config.yaml
model: "encoder-decoder audio transcriber"
dataset: "Morse code for random letters and digits, with fading, noise and interfering tones"
train_examples: 26041
gain_aug_db: 6
noise_aug: 0.002
time_shift_ms: 50
n_mels: 64
hop_length: 160
input: "mfcc"
spec_augment: true
win_length: 512
tokenizer: "word"
vocab_size: 40
encoder_arch: "jasper"
encoder_norm: "batchnorm"
encoder_activation: "silu"
encoder_drop_path: 0.2
encoder_depths: [4, 9, 4]
encoder_kernel_size: 5
encoder_stem: "single"
encoder_widths: [192, 240, 288]
fusion: "cross_attention"
label_smoothing: 0.1
decoder_width: 384
decoder_layers: 12
decoder_norm: "layernorm"
decoder_norm_position: "pre"
decoder_activation: "gelu_tanh"
decoder_mlp_ratio: 4
decoder_head_dim: 32
decoder_fused_qkv: true
decoder_bias: "none"
decoder_qk_norm: true
decoder_parallel_block: false
decoder_inner_norm: true
decoder_positions: "rope"
decoder_cross_attention_every: 2
decoder_tie_embeddings: false
init: "torch_default"
residual_init: "none"
optimizer: "muon"
muon_scale: "original"
lr: 0.012
momentum: 0.95
nesterov: true
orthogonalizer: "newton_schulz_5"
adamw_lr_other_params: 0.0015
grad_clip: 3.0
steps: 20600
batch_size: 128
epochs: 101.3
lr_schedule: "cosine"
final_lr_fraction: 0
warmup_steps: 410
weight_decay: 0.02
adamw_weight_decay_other_params: 0
Rows from block 7 of the text decoder, named by matrix and row number. Rows with one number belong to one attention dimension. Each number is 50 + 12 x the weight over its row's rms, rounded and kept within 0 to 99. All counts start at 0. After the name is the row's rms in percent of the matrix's.
# v: attention query, key and value (stacked) (decoder.blocks.7.attn.qkv.weight, 1152x384, the v third), inputs 0-383
# proj: attention output (decoder.blocks.7.attn.proj.weight, 384x384, transposed), outputs 0-383
v.150 108:30 63 39 73 42 48 74 55 56 61 53 54 42 54 54 25 61 42 43 32 49 58 28 35 36 64 63 55 48 18 54 68 49 52 42 29 59 49 62 43 45 58 61 56 22 41 42 44 56 28 56 34 66 54 52 72 51 58 73 46 55 48 74 60 68 49 43 56 52 43 42 60 48 73 41 84 55 51 67 61 30 47 35 59 73 59 46 47 50 64 32 60 73 57 47 77 57 36 54 57 43 39 30 37 53 43 69 45 62 38 44 51 64 35 53 71 58 56 62 47 44 43 42 51 45 41 68 39 48 54 56 41 57 55 44 59 44 44 53 53 47 31 52 57 64 43 46 52 54 61 29 54 46 48 81 61 58 65 51 26 39 48 76 46 53 48 68 40 65 58 67 49 47 33 52 48 68 66 62 26 24 44 43 37 59 47 49 50 38 42 39 47 51 59 45 55 55 42 40 50 67 64 54 51 71 55 38 51 59 52 60 29 45 37 54 41 45 50 37 49 50 50 52 46 62 42 71 47 68 45 44 63 57 66 25 32 52 60 54 59 52 28 66 61 47 28 72 37 32 66 46 35 37 60 56 38 60 50 42 35 40 39 48 38 59 45 40 35 43 34 48 61 66 32 43 66 70 51 25 59 46 33 34 53 62 63 60 24 59 53 61 38 43 48 59 59 37 53 58 55 37 47 58 38 48 63 69 35 62 45 69 27 41 46 52 60 40 38 33 65 37 58 37 56 25 62 59 49 59 70 49 41 67 39 39 50 39 55 51 66 52 51 71 56 43 31 48 45 34 35 28 47 55 59 44 69 53 59 53 53 51 23 39 51 50 41 38 65 47 38 51 51 65 49 52 44 47 61 43 66 59 26 48 60
proj.150 105:32 60 57 46 66 41 53 33 40 53 66 44 57 53 51 38 29 46 54 62 59 56 63 62 50 54 39 44 53 73 53 46 60 47 47 52 38 31 41 35 41 36 53 34 51 44 46 42 46 42 58 57 65 74 50 40 42 75 32 66 47 50 45 39 64 33 48 58 66 43 80 55 53 57 56 45 41 55 49 39 50 58 51 54 54 65 45 41 40 33 71 65 36 63 52 57 43 50 53 51 63 73 56 53 36 61 41 54 56 68 50 55 35 35 63 52 28 62 54 62 53 39 49 43 62 42 43 44 41 63 53 50 52 47 61 51 14 48 45 32 43 55 66 43 46 41 59 29 42 53 57 68 60 59 26 56 59 37 40 58 74 44 54 40 26 58 28 47 48 61 40 62 63 51 39 49 43 50 44 47 59 69 44 58 56 28 28 60 58 57 42 60 46 41 55 51 49 69 54 45 37 49 38 61 16 25 51 33 48 62 34 53 28 21 48 55 70 42 64 41 68 54 52 55 46 37 21 53 56 43 52 30 70 46 50 39 66 33 55 66 63 35 33 37 63 63 47 59 65 36 52 67 46 54 59 47 51 56 46 77 62 53 34 57 78 54 60 51 56 33 42 51 53 69 76 60 54 59 88 42 45 50 50 40 54 35 59 48 36 41 50 59 61 51 49 60 53 47 49 63 57 64 51 38 40 52 41 77 36 61 54 68 51 54 39 47 48 66 58 48 62 45 38 55 69 48 29 65 45 58 56 39 31 48 58 63 49 28 24 63 72 51 50 57 55 52 57 42 48 61 48 64 50 30 29 17 50 42 49 27 52 62 45 32 57 49 44 46 65 28 39 71 28 46 39 42 66 66 57 36 39 62 37 55
v.151 098:32 38 74 41 66 58 58 74 39 56 48 45 68 54 58 43 42 57 59 43 50 30 49 55 68 50 17 39 41 27 43 68 48 41 31 29 60 30 65 44 58 27 57 61 50 49 75 29 60 54 60 50 40 32 43 70 31 44 40 50 64 32 61 46 22 40 64 63 47 45 47 46 39 55 45 36 56 40 38 66 51 58 38 49 40 50 59 33 34 61 42 46 43 51 47 82 47 43 38 75 37 57 45 27 49 44 51 47 43 58 32 58 49 55 25 40 44 57 41 33 39 52 56 69 51 36 33 52 54 57 51 61 66 47 53 44 54 53 62 39 34 46 69 53 76 47 56 39 32 52 30 55 63 58 43 43 33 52 55 34 59 40 64 49 50 55 65 58 51 68 54 45 54 42 53 48 51 56 80 42 28 66 33 30 49 47 42 34 60 46 65 48 46 64 47 43 25 22 33 50 60 48 71 51 56 56 65 53 55 38 55 44 49 65 46 42 46 43 40 37 47 37 52 59 57 64 71 66 50 59 64 46 52 49 49 60 51 63 51 72 49 41 70 72 38 43 60 57 88 53 46 49 45 71 51 63 34 61 63 46 54 41 40 54 61 39 62 55 38 84 48 45 39 50 58 61 55 38 47 40 57 57 39 32 53 51 60 74 60 79 39 68 41 56 62 48 52 35 49 38 59 35 49 54 50 62 73 45 55 65 48 55 39 72 66 68 37 52 24 55 48 38 55 39 47 22 38 35 71 47 52 40 39 47 51 50 47 73 58 49 46 41 34 40 52 54 52 52 46 64 49 36 45 59 53 39 29 66 57 50 44 66 28 77 45 48 58 44 53 36 48 40 63 49 50 49 37 64 39 65 57 60 44 41
proj.151 104:49 53 35 59 52 31 41 54 43 60 51 50 44 37 52 67 46 45 49 45 69 64 49 51 60 38 66 63 40 56 59 63 56 58 53 77 48 72 49 27 54 74 51 36 34 74 48 75 45 38 54 59 79 76 53 50 56 50 46 44 50 47 38 68 64 44 51 47 29 44 81 43 33 51 59 46 73 36 45 40 45 38 85 81 55 45 45 52 64 61 58 59 52 40 52 42 37 57 45 35 24 47 53 24 55 45 46 50 39 54 38 60 52 31 41 61 61 44 62 66 44 37 57 78 58 39 53 60 41 46 67 41 35 63 53 56 44 33 23 46 53 37 62 67 23 64 63 61 52 55 60 41 62 51 52 61 56 70 33 40 52 27 23 53 77 45 50 55 44 48 53 54 50 52 56 45 47 51 42 43 69 26 65 50 40 65 47 55 40 43 33 51 57 43 62 51 53 49 24 67 30 38 38 58 50 61 49 40 52 34 33 51 63 53 58 67 59 45 40 53 32 63 35 59 61 64 36 58 43 47 35 33 55 59 37 38 35 56 57 31 25 56 51 45 50 53 68 57 43 47 47 64 52 55 65 70 61 39 63 42 61 64 57 51 52 40 50 44 55 24 43 40 49 65 30 38 51 58 46 55 57 45 64 54 70 42 46 36 44 37 41 59 67 47 55 43 43 27 63 51 61 58 39 46 58 51 45 63 68 36 63 52 48 46 44 54 29 46 80 59 58 53 39 51 40 62 70 69 52 62 46 61 38 54 39 63 65 38 53 50 45 32 49 49 60 37 28 50 64 54 45 49 45 45 63 30 54 40 64 39 42 44 57 37 65 45 33 52 35 55 19 51 22 51 58 42 41 64 38 27 44 36 40 72
v.152 109:58 76 70 62 42 43 42 77 72 48 32 56 42 43 48 49 58 36 52 72 55 41 49 59 41 37 63 40 66 66 56 60 47 23 51 35 75 51 59 36 53 55 65 42 58 51 64 63 58 28 38 47 23 44 68 47 26 41 31 48 53 38 66 59 63 34 40 37 70 23 52 48 30 42 56 39 51 56 45 43 49 46 60 67 40 41 36 58 53 44 56 43 51 75 43 43 45 69 56 54 24 58 46 73 39 69 35 66 41 36 44 45 59 44 51 44 46 48 52 47 62 54 45 70 58 46 48 35 47 45 57 41 39 43 50 46 64 48 42 47 27 52 52 57 42 43 49 61 39 56 45 43 64 54 61 49 56 63 49 49 55 55 43 47 60 49 34 38 33 46 47 58 37 49 42 45 55 27 63 40 48 72 42 48 45 43 64 49 48 63 42 49 33 51 40 53 25 39 50 42 68 45 52 73 73 65 48 39 68 39 52 83 38 66 48 52 57 40 44 48 49 17 39 27 66 47 47 48 20 46 55 52 42 28 45 60 62 48 43 59 44 42 63 50 52 41 57 75 58 75 62 66 40 69 42 60 38 46 72 35 64 51 69 58 61 56 32 44 48 49 50 40 31 26 64 38 56 50 50 56 43 48 63 61 59 51 27 30 64 46 48 44 54 73 32 54 43 53 67 65 60 63 26 35 50 65 40 42 55 66 41 58 83 54 72 44 54 50 38 56 65 37 43 46 42 48 40 39 58 70 40 53 45 22 42 44 42 43 58 49 41 45 47 41 39 52 45 40 65 53 63 24 50 44 24 69 50 52 62 70 60 49 62 63 49 33 45 69 48 57 37 48 39 56 69 65 62 66 60 55 39 52 48 60
proj.152 104:52 53 31 56 52 55 53 41 44 58 51 45 28 49 52 30 36 55 53 30 56 65 24 38 60 58 47 69 63 32 64 67 57 58 57 49 42 40 64 37 51 52 31 43 40 39 35 38 28 41 68 52 53 53 64 47 77 49 61 47 56 49 37 58 46 59 39 63 26 42 45 51 67 45 64 54 49 46 56 46 49 37 70 23 54 48 55 36 69 46 59 52 50 35 48 18 76 28 40 38 65 46 52 32 48 56 72 58 50 56 56 33 35 70 61 46 41 36 44 45 70 38 46 52 56 48 54 25 30 34 52 44 40 64 61 54 45 40 44 46 45 48 44 43 63 56 47 60 53 37 46 64 26 48 47 40 64 46 38 62 44 54 57 45 32 59 36 50 56 60 62 39 39 58 56 52 52 62 46 64 49 34 38 65 55 57 54 47 58 28 46 29 80 36 46 49 55 40 38 67 33 39 28 53 42 54 53 47 26 68 45 52 57 61 60 37 44 68 52 64 50 78 74 65 60 47 79 46 64 63 44 44 65 41 60 50 50 44 34 36 65 50 56 91 50 52 30 66 32 26 35 46 43 61 52 41 65 41 37 56 40 35 64 43 42 41 39 52 48 64 35 56 47 60 53 48 25 53 57 51 51 44 65 57 33 38 50 66 55 64 46 56 69 49 58 53 52 44 58 45 37 55 29 60 37 48 45 25 33 63 63 47 37 45 51 73 70 44 60 70 44 60 42 48 60 38 65 46 32 56 55 58 44 44 38 69 36 62 56 64 61 70 57 61 54 65 34 52 50 46 45 61 43 77 69 57 68 40 33 46 50 39 54 68 81 53 35 54 44 46 36 55 67 53 53 53 37 68 48 62 45 35 60 48
v.153 107:50 69 23 53 51 62 42 52 56 50 62 69 59 63 48 41 67 34 53 54 34 37 60 52 57 30 54 57 56 31 62 66 50 39 39 48 74 41 45 39 47 42 55 62 42 31 53 55 55 40 53 46 48 56 55 45 56 38 67 40 43 49 62 39 55 59 64 47 42 50 47 49 40 58 40 62 51 47 43 44 59 45 44 43 56 77 36 37 63 55 57 64 37 43 42 51 43 38 41 38 65 27 41 48 53 46 35 55 61 51 56 58 52 37 57 82 45 31 56 45 48 37 66 46 22 33 53 44 63 51 87 33 72 41 28 15 49 49 54 57 42 32 42 57 55 45 27 44 35 73 11 53 41 70 66 45 52 59 49 48 50 27 54 49 51 57 40 32 62 48 60 28 59 52 49 54 55 72 52 42 54 38 44 31 38 66 37 57 37 64 53 34 55 62 48 58 54 42 45 67 40 68 54 53 54 44 49 49 35 33 45 32 45 55 50 51 54 55 49 50 39 45 77 48 46 59 60 43 60 66 38 56 36 69 47 49 56 45 55 65 35 48 44 58 48 42 63 41 65 64 40 45 50 30 49 50 41 63 45 43 21 34 45 48 67 51 55 16 48 57 33 66 42 34 59 78 63 48 54 58 55 48 51 50 45 47 72 61 66 30 47 50 34 52 51 56 63 70 63 56 53 55 45 51 49 53 60 58 29 62 55 63 40 32 69 63 20 51 49 49 50 68 48 42 39 37 61 49 50 55 56 49 56 41 56 47 67 66 44 27 67 41 57 57 21 41 84 70 58 52 49 50 56 35 47 66 46 47 54 43 41 73 54 21 50 48 55 47 70 42 63 39 54 47 62 37 38 64 31 56 75 66 60 72
proj.153 113:47 34 59 40 67 09 65 42 44 72 47 58 51 40 40 41 45 46 52 53 59 66 48 54 47 73 47 67 52 63 50 52 56 48 49 63 28 41 63 41 57 61 50 47 37 73 36 49 43 41 52 64 81 58 43 46 79 51 42 45 47 49 55 63 42 55 52 76 58 55 65 57 63 45 38 34 57 50 40 42 53 58 53 61 44 33 48 38 41 53 33 35 64 53 60 44 58 55 62 66 41 71 73 47 47 35 35 47 44 63 43 49 43 42 54 45 52 72 63 53 66 59 52 51 63 48 69 62 48 52 42 62 28 65 62 78 44 54 57 38 35 64 53 61 34 45 66 44 44 52 82 49 55 49 43 56 40 34 36 49 51 46 47 51 32 66 57 42 60 33 52 56 44 31 43 51 51 50 59 44 42 69 58 72 47 13 48 47 50 72 66 77 29 52 63 57 44 66 28 33 37 47 50 43 41 19 64 57 43 44 55 61 49 27 49 39 58 55 44 64 51 51 44 59 62 56 22 58 44 38 62 30 62 60 37 40 67 56 30 53 64 42 45 41 65 63 58 45 50 43 37 31 35 44 57 45 42 27 49 53 78 43 46 42 36 50 25 72 58 45 59 48 72 61 57 52 46 46 55 51 44 53 60 33 49 41 31 48 56 72 61 39 51 73 68 43 48 51 54 49 32 49 44 32 56 35 50 52 36 60 29 61 29 60 47 41 57 55 55 39 64 47 50 54 40 44 40 63 57 65 40 39 36 43 46 49 45 36 25 39 62 58 52 47 79 55 56 33 28 59 42 48 52 53 34 47 45 59 59 44 40 54 32 50 30 58 45 57 44 45 36 71 51 74 28 46 57 67 74 52 30 32 41 50
v.154 110:61 51 58 56 55 31 72 57 61 51 53 35 46 73 50 67 63 43 54 55 59 54 60 50 54 41 44 38 50 34 39 59 58 29 81 73 56 50 40 25 49 58 58 63 45 42 76 43 60 50 26 51 56 41 67 37 43 31 45 47 29 75 57 46 61 40 56 37 67 42 30 34 34 55 38 65 54 48 40 56 45 45 40 64 34 61 55 47 36 28 57 47 55 68 47 48 57 46 52 52 36 37 39 41 54 59 38 36 25 51 45 56 57 38 56 64 73 83 33 72 48 62 50 36 70 42 49 58 58 55 61 59 45 43 49 53 43 48 39 56 48 65 68 36 42 36 54 41 57 40 49 34 43 55 31 58 37 52 56 38 49 49 56 47 63 48 47 39 37 42 46 43 64 53 58 31 47 61 34 56 29 35 45 51 46 66 60 60 56 63 60 53 46 37 58 54 42 53 59 59 43 29 40 58 41 68 50 51 53 52 22 58 62 48 45 63 61 50 60 63 46 49 57 57 44 53 39 31 41 53 54 70 34 44 49 71 45 43 77 24 60 47 39 65 67 45 51 48 36 56 47 61 51 31 57 73 29 40 56 53 35 33 66 59 44 59 59 52 52 35 52 47 58 50 42 52 27 46 50 44 50 69 58 26 50 49 29 59 41 67 34 43 38 54 57 48 47 64 35 52 51 56 44 54 59 38 52 38 34 51 63 51 56 33 46 30 55 40 73 64 55 77 44 71 58 57 42 58 58 47 54 65 53 51 65 22 45 37 36 60 32 35 70 66 54 48 19 64 53 57 80 22 61 57 40 44 52 50 75 56 49 44 53 49 55 47 58 24 89 41 61 56 53 47 56 33 56 49 52 21 71 53 51 45
proj.154 106:44 66 58 35 54 66 30 72 48 50 52 65 44 30 53 37 49 26 61 23 51 43 60 49 61 68 58 53 45 42 52 54 41 70 09 25 67 64 38 54 48 45 42 58 65 41 36 56 41 43 48 55 47 50 39 65 52 35 40 50 29 34 56 44 47 59 51 43 29 53 54 51 64 66 58 18 33 52 64 58 40 36 51 57 57 41 45 64 64 61 40 41 42 36 66 48 47 49 47 44 67 32 47 38 42 50 73 61 36 52 56 41 49 62 58 45 55 44 45 33 23 55 45 73 57 44 54 26 53 38 42 63 58 74 56 59 29 63 52 32 45 33 38 59 61 61 48 50 35 62 50 30 77 41 52 43 46 58 46 47 47 85 35 46 60 52 65 58 50 48 49 51 29 46 66 51 46 47 63 69 54 47 58 58 63 43 24 46 61 63 55 40 52 37 64 67 67 61 55 38 51 68 41 48 49 58 59 60 47 65 52 52 45 51 51 62 33 40 36 36 64 25 30 49 29 43 57 74 33 50 55 50 52 32 49 60 61 40 20 56 63 68 78 47 35 44 57 58 55 35 55 39 61 59 25 31 54 54 49 50 71 56 34 39 26 45 41 46 52 84 44 51 51 70 58 41 72 53 48 51 58 48 47 55 55 39 61 26 45 59 52 63 45 57 54 50 66 52 59 47 32 50 43 47 42 36 51 49 68 68 58 37 45 52 58 40 41 64 30 31 33 43 48 53 73 70 51 36 60 66 54 52 66 67 35 64 39 55 39 44 55 70 36 63 59 70 66 52 59 54 38 57 57 37 51 60 26 48 35 59 48 59 35 56 58 62 52 58 47 50 47 53 46 36 46 48 49 57 43 53 32 42 48 59
v.155 103:66 39 42 51 43 55 66 53 40 41 44 49 62 50 37 66 58 58 55 41 46 52 51 36 68 49 44 55 23 56 52 66 61 41 64 45 30 41 48 61 50 57 18 41 63 51 58 53 25 62 74 59 35 31 50 57 37 26 20 33 73 40 50 28 62 47 53 50 49 60 61 52 73 56 53 63 50 44 66 40 39 49 41 57 52 25 51 56 08 48 41 62 49 33 45 33 51 56 49 36 53 27 54 69 57 52 53 47 56 75 49 42 36 36 61 52 54 45 42 50 70 72 57 52 61 37 51 48 39 65 38 46 37 63 65 54 58 61 71 56 61 52 49 50 49 35 52 42 37 64 45 45 41 63 53 46 51 61 53 42 44 54 43 36 41 55 49 44 32 30 40 46 38 27 62 46 58 74 45 60 80 55 52 19 43 63 62 51 38 65 57 58 60 68 56 49 45 56 55 52 44 81 56 51 40 35 34 42 29 42 44 56 57 53 56 30 39 46 51 62 52 54 29 48 44 60 55 61 63 27 28 55 58 61 69 39 40 45 27 49 53 53 41 40 60 55 43 42 65 35 51 44 73 72 44 55 54 44 51 55 46 53 54 59 48 40 33 35 41 83 34 42 54 28 49 53 59 43 44 42 47 28 66 76 39 21 56 74 71 54 46 56 55 44 62 48 36 31 60 64 72 42 55 40 62 50 43 43 51 38 62 45 65 41 38 53 18 56 49 42 49 39 36 54 42 50 69 65 53 45 40 58 56 58 53 63 53 63 72 52 68 72 48 39 49 45 50 57 41 56 56 62 79 49 42 42 50 55 59 34 56 37 58 34 58 61 59 74 56 44 67 54 72 64 40 45 48 54 54 50 50 35 57 46
proj.155 098:39 36 35 39 78 45 39 19 67 61 33 54 42 55 53 37 52 52 46 26 22 47 47 40 39 59 68 34 58 58 48 41 50 58 48 42 56 35 53 59 61 45 58 60 48 51 59 43 50 45 23 52 62 76 59 46 71 29 72 46 34 54 58 44 51 40 31 52 52 49 56 32 40 43 34 42 58 54 31 46 41 44 49 52 52 68 45 33 59 50 36 47 54 66 57 71 64 19 47 62 63 56 47 54 66 35 49 35 43 50 61 58 55 49 57 53 43 41 53 13 42 59 57 38 47 52 48 67 53 46 55 20 42 44 32 59 54 31 31 65 32 59 49 44 49 62 43 65 52 35 68 30 32 60 54 39 65 34 57 53 44 70 48 51 45 64 53 57 79 76 65 56 41 54 48 45 34 56 52 40 59 24 29 71 54 44 59 49 65 60 63 43 57 34 63 43 57 34 51 68 52 31 60 60 57 74 55 54 54 36 63 40 64 54 47 69 59 54 49 55 57 58 58 46 44 36 45 47 45 59 60 60 30 60 52 64 41 37 53 59 65 53 63 42 45 42 59 46 65 52 61 55 52 45 56 50 38 34 39 18 50 53 61 40 64 59 53 77 63 21 60 71 50 40 45 37 43 56 52 54 49 56 39 55 77 67 48 26 36 49 42 46 16 53 59 48 53 53 47 51 27 43 55 51 48 76 66 85 60 58 54 46 50 41 61 44 70 67 67 54 73 58 43 54 49 50 54 48 47 52 51 26 23 51 42 47 44 51 44 50 54 41 54 56 50 58 55 53 34 23 48 61 39 59 49 57 61 50 43 75 30 55 50 39 41 55 68 39 49 56 42 39 52 40 56 34 63 40 44 54 67 50 29 48
v.156 111:36 40 58 59 39 62 46 46 53 45 58 56 67 59 29 30 30 54 37 67 62 56 33 56 62 50 55 63 59 41 29 61 69 57 20 26 56 71 46 30 48 49 50 51 47 53 36 56 54 39 45 52 45 51 42 42 29 52 48 58 60 43 52 45 57 62 47 57 42 50 58 49 47 56 42 38 51 41 55 31 47 35 31 50 47 50 59 58 59 51 56 48 76 52 31 52 73 47 60 55 22 42 63 48 59 45 48 32 59 59 52 51 32 52 35 46 31 51 55 35 16 39 53 43 65 67 58 44 61 34 36 37 52 42 61 44 52 43 48 51 70 34 37 53 52 41 69 60 40 54 43 50 66 38 62 68 67 25 54 40 47 54 70 62 39 54 72 68 49 45 36 53 54 42 43 56 45 53 38 22 41 51 43 41 46 33 68 56 53 22 48 60 54 68 52 33 59 30 65 37 70 62 63 55 42 60 63 29 64 52 48 52 48 55 41 43 50 33 27 54 58 33 35 47 51 45 60 35 45 27 54 45 54 39 57 70 48 56 53 63 31 49 69 46 42 60 77 42 52 58 43 43 54 39 73 59 59 72 36 47 73 71 47 74 55 51 46 93 50 67 66 61 58 50 76 26 43 20 39 47 39 48 55 56 66 37 40 43 41 57 38 41 59 50 41 55 42 71 45 30 64 50 72 49 30 54 62 51 51 48 59 50 28 62 57 64 24 46 35 51 32 43 49 36 65 54 51 64 50 68 63 61 52 42 56 70 43 50 46 73 38 63 46 58 63 35 38 55 43 58 54 45 39 47 59 55 38 53 63 51 54 52 50 74 58 83 62 53 57 46 52 54 57 62 51 49 41 57 45 48 41 28 39 51
proj.156 105:30 42 44 28 47 51 58 42 44 50 68 33 42 38 58 72 62 43 50 49 53 49 40 47 58 32 52 39 42 48 63 44 28 43 66 54 36 61 54 70 58 46 67 76 40 57 58 60 42 66 58 38 50 56 37 53 63 53 56 30 52 52 41 44 52 37 57 30 56 65 52 52 39 61 48 57 59 49 41 48 46 61 57 48 41 46 44 63 30 64 50 37 26 48 64 54 48 48 37 63 63 64 42 37 32 53 44 52 33 47 63 40 74 42 66 43 50 27 58 44 61 30 32 71 45 30 40 46 47 41 60 36 47 45 64 44 48 71 54 41 42 69 46 48 48 64 40 36 52 31 62 29 50 45 49 53 33 42 50 87 41 36 49 58 64 53 48 55 30 59 29 49 59 54 42 36 23 57 53 41 26 47 33 48 58 50 35 53 47 58 26 32 48 33 31 80 55 52 53 59 48 43 55 61 65 51 40 41 34 41 34 55 58 72 66 59 62 71 42 59 39 61 49 61 40 65 55 47 51 61 21 44 47 55 40 31 49 37 67 55 59 57 48 52 63 55 32 56 58 40 66 45 42 68 45 55 30 34 69 50 37 39 48 35 70 34 53 50 65 43 54 40 44 28 36 52 47 72 56 49 63 51 56 55 50 56 63 55 69 30 40 54 71 35 74 38 37 66 60 50 54 61 53 54 66 61 44 53 68 29 26 35 50 34 55 61 48 53 69 71 47 46 29 64 49 48 63 50 60 38 50 31 50 50 69 45 59 29 57 68 56 22 36 43 54 61 50 50 51 78 51 53 52 66 70 55 35 37 33 50 54 47 69 47 52 46 34 49 55 69 69 51 50 40 71 49 53 83 61 63 47 58 53 59
v.157 115:51 52 37 53 37 50 50 55 39 54 43 57 30 57 34 52 79 33 32 69 55 47 72 52 77 31 54 67 70 58 47 44 75 55 36 36 48 58 47 40 53 28 55 40 50 52 44 47 38 43 45 47 47 40 55 59 30 51 66 68 53 61 66 55 49 34 51 51 37 46 70 39 23 58 56 23 62 54 57 44 54 52 46 60 54 30 47 54 35 48 37 59 26 53 44 64 72 57 55 60 37 35 40 52 33 61 42 54 49 30 28 28 35 52 61 73 54 61 45 54 43 51 53 73 55 56 37 45 53 48 37 42 47 40 40 46 56 32 26 49 47 58 49 67 39 41 48 62 31 40 25 42 53 71 56 44 67 52 54 48 46 56 38 60 40 77 46 33 50 80 45 48 60 28 67 33 48 49 37 51 54 57 67 64 48 68 51 62 37 40 52 51 55 67 55 49 48 52 39 59 41 70 69 57 40 54 39 56 49 51 46 77 55 46 52 30 68 64 62 64 33 44 35 38 46 48 62 69 61 34 50 59 38 44 83 67 41 38 59 50 44 54 41 30 53 40 79 56 57 43 43 42 46 38 50 42 43 43 58 25 41 57 58 46 56 46 72 47 64 71 70 45 53 50 46 44 48 40 44 49 40 51 65 41 51 49 55 55 73 34 53 37 33 78 46 56 47 71 61 56 77 62 47 51 71 31 31 32 64 60 38 51 45 58 69 45 57 67 52 43 48 39 42 34 23 49 49 50 39 54 53 43 53 49 84 41 48 46 44 51 80 56 40 52 56 61 43 43 60 70 40 62 37 50 37 54 56 44 64 59 40 35 51 34 45 44 54 31 51 44 49 59 39 71 56 53 34 68 56 46 31 44 57 34
proj.157 111:44 45 61 55 46 63 33 63 41 40 56 31 51 61 57 39 45 55 63 27 38 57 43 60 38 48 52 60 40 43 56 30 22 51 51 46 33 32 32 49 49 71 15 68 43 54 49 51 35 40 53 58 73 53 42 54 55 31 47 35 72 59 21 55 48 55 57 35 54 44 45 47 67 37 52 48 56 54 43 48 69 44 36 29 55 63 56 44 44 52 49 64 54 76 41 36 51 44 40 53 45 58 54 42 57 34 55 74 42 63 49 42 67 61 57 38 63 38 55 67 42 58 51 30 65 40 61 46 53 40 51 38 45 62 50 30 62 72 51 26 46 55 40 31 60 45 40 55 54 68 54 53 58 42 67 57 55 43 47 43 30 51 37 52 56 44 45 45 43 49 44 31 38 57 55 51 39 50 54 47 42 56 59 43 49 55 77 47 58 51 58 38 73 26 56 85 53 44 46 52 47 43 29 55 53 58 52 40 32 40 41 31 65 78 70 74 67 58 57 43 63 60 64 21 40 37 42 33 65 42 68 42 61 50 33 58 51 41 33 75 77 38 55 55 61 59 42 64 56 40 70 47 39 71 47 57 56 61 60 36 57 33 64 46 48 28 47 69 52 32 29 30 41 39 59 47 42 59 46 41 58 42 46 40 62 42 44 59 48 57 53 48 59 60 73 46 46 38 71 38 33 42 59 40 46 76 42 64 34 44 79 37 51 25 43 37 61 38 65 38 57 64 33 46 44 37 66 76 34 64 57 54 47 72 37 37 44 53 53 28 60 62 58 53 39 45 55 41 64 57 48 28 62 53 71 52 57 59 56 47 54 68 59 45 65 71 43 44 50 44 44 67 64 53 61 49 67 53 38 39 50 44 52 58
v.158 103:43 57 42 58 77 47 34 61 49 60 64 60 52 42 43 41 27 69 68 50 54 63 63 67 40 37 11 37 47 55 49 66 52 33 77 35 51 56 60 43 51 75 68 60 50 33 65 74 55 39 74 60 44 58 50 41 50 60 38 41 31 59 53 52 52 62 49 44 30 50 66 72 37 60 54 44 50 34 35 42 49 47 56 53 46 47 68 31 48 45 53 61 49 39 38 66 62 52 49 60 45 27 44 43 61 35 60 62 60 62 51 56 41 43 69 58 51 49 52 43 42 27 53 41 35 66 54 39 33 36 50 56 39 60 55 46 58 62 61 66 45 58 25 34 32 46 58 51 50 34 66 39 43 51 39 48 56 56 52 59 57 53 80 24 50 36 81 56 30 65 36 43 64 35 62 56 51 67 15 47 48 25 59 46 51 43 55 26 60 44 44 46 59 51 41 48 42 50 41 40 36 54 50 60 45 20 41 54 53 72 43 26 50 52 68 61 38 42 55 64 51 34 72 63 42 39 59 54 67 57 53 45 41 39 47 40 52 56 40 41 55 39 60 72 68 50 49 67 57 50 40 68 34 51 47 50 45 54 70 62 32 59 51 43 46 46 53 51 39 36 45 50 53 54 61 65 48 74 50 57 53 56 37 45 51 64 52 46 26 63 67 41 54 45 53 56 49 64 58 75 64 59 55 56 51 39 38 49 71 54 51 45 46 36 61 56 38 54 42 65 67 52 33 57 37 33 60 34 52 28 68 48 47 21 54 56 84 44 38 54 50 48 66 37 52 25 53 51 26 29 67 49 58 62 35 43 51 50 38 47 69 66 48 43 54 43 37 56 40 60 34 44 46 52 29 32 72 47 40 62 37 39 60 58
proj.158 102:72 37 66 53 38 29 62 50 63 55 47 32 57 62 47 51 44 58 46 54 48 47 43 58 42 39 48 37 53 49 56 63 51 54 53 33 43 34 62 60 44 28 53 50 55 52 39 80 63 51 40 50 58 52 41 59 57 33 48 39 48 47 57 21 63 40 55 35 76 52 68 41 55 31 52 50 62 43 68 60 46 42 51 24 51 45 49 39 56 73 44 60 53 75 31 37 28 50 35 42 45 76 28 54 54 53 27 69 47 46 47 58 57 47 46 61 26 48 21 43 44 75 65 53 50 28 34 35 55 61 49 32 62 36 48 64 45 31 47 22 53 52 50 51 62 46 33 38 73 62 51 56 44 47 60 46 60 17 63 39 53 51 44 69 59 57 53 25 62 47 41 43 34 52 36 58 72 40 68 65 42 82 60 60 56 49 41 69 51 43 44 49 45 41 62 44 47 57 41 42 61 66 54 36 71 43 35 40 68 43 75 72 55 50 32 43 42 78 49 58 38 50 22 50 63 76 58 43 55 53 53 51 59 59 54 54 56 47 55 57 36 51 42 32 43 40 68 37 74 44 57 68 65 52 64 40 41 45 34 32 58 65 40 52 50 48 45 50 66 54 62 46 44 67 42 37 39 54 59 35 62 21 45 37 48 41 52 40 77 34 54 47 43 61 53 43 52 44 51 56 65 57 54 48 39 64 49 61 44 71 59 44 55 41 45 31 39 51 72 44 52 48 59 37 53 77 53 36 60 72 40 63 45 49 48 54 33 45 61 37 51 75 46 64 53 72 42 41 34 37 41 47 46 41 47 43 62 55 59 65 35 44 62 57 28 63 61 51 50 59 57 62 55 23 47 45 26 40 52 57 53 60 43 47